config.yaml
model: "image embedding model"
fused_qkv: false
layer_scale_init: 1.0
init: "lecun_normal"
Rows from block 7 of a small image embedding model, named by matrix and row number. Rows with one number belong to one neuron. Each number is 128 + 24 x the weight over its row's rms, rounded and kept within 0 to 255. All counts start at 0. Numbers have three digits each.
After each neuron's rows are labels from the 100 images, of 14848, where the neuron reaches its highest value: "responds to" is what is common among them. Only what is clearly more common there than usual is listed. The data: views of escape-time and Newton fractals.
# fc1: MLP up (model.blocks.7.mlp.fc1.weight, 256x128), inputs 43-85
# fc2: MLP down (model.blocks.7.mlp.fc2.weight, 128x256, transposed), outputs 43-85

fc1.15:190145153124133123149136123143097118189155169140158141166133085116114142156095136072132129120145173148110102125113147088145112133
fc2.15:071152149117151121124163155157139152104156132107145120147115127155169161122150089178153165130151151123107196115113154101109132152
responds to: Mandelbrot set; Julia set

fc1.168:127141167137147122126127136133177087116094125159153122146106108095117176109111175113118129108123153135154136127125109162167125125
fc2.168:159111121145137115147100148101114143118140140096126120089161128136136104174143124148145139091115114107116099153171122166129143134
responds to: burning ship; tricorn

fc1.39:113147142170099127091091174134131150133119142069126127104113100121157124129157157097141123150096170119134165122101106134140127140
fc2.39:139089141077189121149138157143134096137155116151109133143089107124145095103116118150139135123175112112104111116129113134131105139
responds to: Julia set

fc1.144:149126135128072138080141159163164151185107132113144133085158145096111137121141112122113119106154157165120135152129151091156108160
fc2.144:149135201120154142187113105129111142149144144173144139120126133174139105144122139117088144113129113150091080140126138144130152126
responds to: grey

fc1.243:150144143147149121185109102135149137117107130139087126110134139141109107162070074112135108149109122165098112178106123116154132121
fc2.243:106144126173111160130141112127128162122113169130148121129132128153152104106159130105147145164134121090124152113146100091126165171
responds to: Julia set

fc1.140:111090112114152135132117102170128105092153126173095172098125124144108140146096147140094163157151086123128129107138089130103116121
fc2.140:147123117124110095131152085139156132090107068130103070102173184145102111125167112120092125117124109106139105128110150143132118106
responds to: Newton basins of three roots; vivid

fc1.70:112080119143137118064134174117197151135127111118140193122109141097131131156132129156118112092086145164125101126159110118155131135
fc2.70:131139134139073150147099118120087108105110122157157145134111109126127156115094134122164177152128132178144148097141132134131125136
responds to: grey; Mandelbrot set

fc1.252:124123126124134111102094156099167143108132148100108121101173117119126127150145146082132081117138147081074135161154133126134126140
fc2.252:132124120086140108124161154096158115095143162111164108138128117130097160109112094099137184147193116126172157111131147102113127146
responds to: Julia set

fc1.158:145167101128143150082133137115117163184101117143159107140169123123118166087147143105125085152145116195135099158086119159116131152
fc2.158:157144136122136123152118110169099130124107073133154124174140117141081121148137134108155177119129167144104123121159121137124144140
responds to: grey

fc1.26:132104121153094112153109125167098117138095166123122127183161146170177135122141101113145067150136144169117118125120144131156098098
fc2.26:125119120116064119134126133124103107133130075112144133090117086131145145126134099121139107144148128120097115081056138108125136124
responds to: Julia set; cubic Julia set

fc1.67:117137117155101158167137107176113094137107115107114113147154112138172136138145127153072088136092108129083117118141178125126087127
fc2.67:151154113100149141129101135144152144140136123149102157116093121142074182107086125109155094147132145109130138138089140137158143157
responds to: grey; Julia set

fc1.166:153117158144145131150087120126138146159100157151166105173119112143114122128168128139136124135090095096099142071116140114098138135
fc2.166:099148102137135113137107140157119151134165142115122108181107140124149138135115143137137130111175133126118147095141108135122157130
responds to: Mandelbrot set

fc1.132:160162136137131129121119147165131144131127139137096155133118165102171146134135119135141157116159114133100121162125089130122119159
fc2.132:125142126124114158163111099136131109133190134163142143147161138066160108114134106149137141131117108155126107085075122108161156110
responds to: tricorn; Mandelbrot set

fc1.174:104132110112085133142102091145145147130117105095116120053081135114079077120122147133162110139135116108116120124105132143131126172
fc2.174:162145126131111086159133129125131172178150109105130119126167151163160124147150124118119073166125122154161131150118103118144170129
responds to: Julia set; cubic Julia set

fc1.149:138132098104183120104125152150080135117136148124149126100142086121099124089171096130152121126134110125125148091117093105128078093
fc2.149:135157095144129115129132132079155105116152117137140114135103137106129184152107130117158105138142134136139131171135179143151189156
responds to: tricorn

fc1.94:144135103120123181164193125169159062154124167120089101174148152126154113111166126117132084158137120125160147107111126119108088139
fc2.94:118150123122130123136137139101121164133143141139111151138122126141127179116115100099165121109158139102154165161136117143152118177
responds to: burning ship

fc1.250:122098129130169112147130099156115123108100096120120102105147123127124125116089141151081131134201138153121096112151152126087154127
fc2.250:147117126109143105111134059114133143065122121108142141113124116153125113119139095186123125112133122126150120125106138090125133104
responds to: Mandelbrot set; pastel

fc1.54:143153148137159111109133113118132147159078134106150123140170102117145117142098107138137122114092146158118171078091148128131132140
fc2.54:128168199114095146165147129120145135128106084134169151129115135123141150121145152106163115142130155142095121158166124127123135136
responds to: Mandelbrot set

fc1.182:099119108158172155105114111154149130110131096109124110129148100159092149142158162114094113129127148147159114139116093135118155181
fc2.182:093106086104140145144141137100141112137095129100136163126167116107129133186138157134123113148173183110114123115158118123087152160
responds to: Newton basins of three roots; grey

fc1.196:150155114087108162139114143133145096155113130131140101111104118134132123143095126114086132068093145117113103146117090132107091156
fc2.196:138101102113136186116120107108165139183104123109139135171092119152130159132101123110103164128129132107116125067185109108120095103
responds to: grey; Julia set; Mandelbrot set

fc1.232:110140101125151156173111119144133124133165143157154133061099124121067103110089169146131167157094133120106155107113088099147137155
fc2.232:160175147130104117084147105151172099114138173117127157126103131151089125124120112104112101170101127174117192081129152116144125122
responds to: tricorn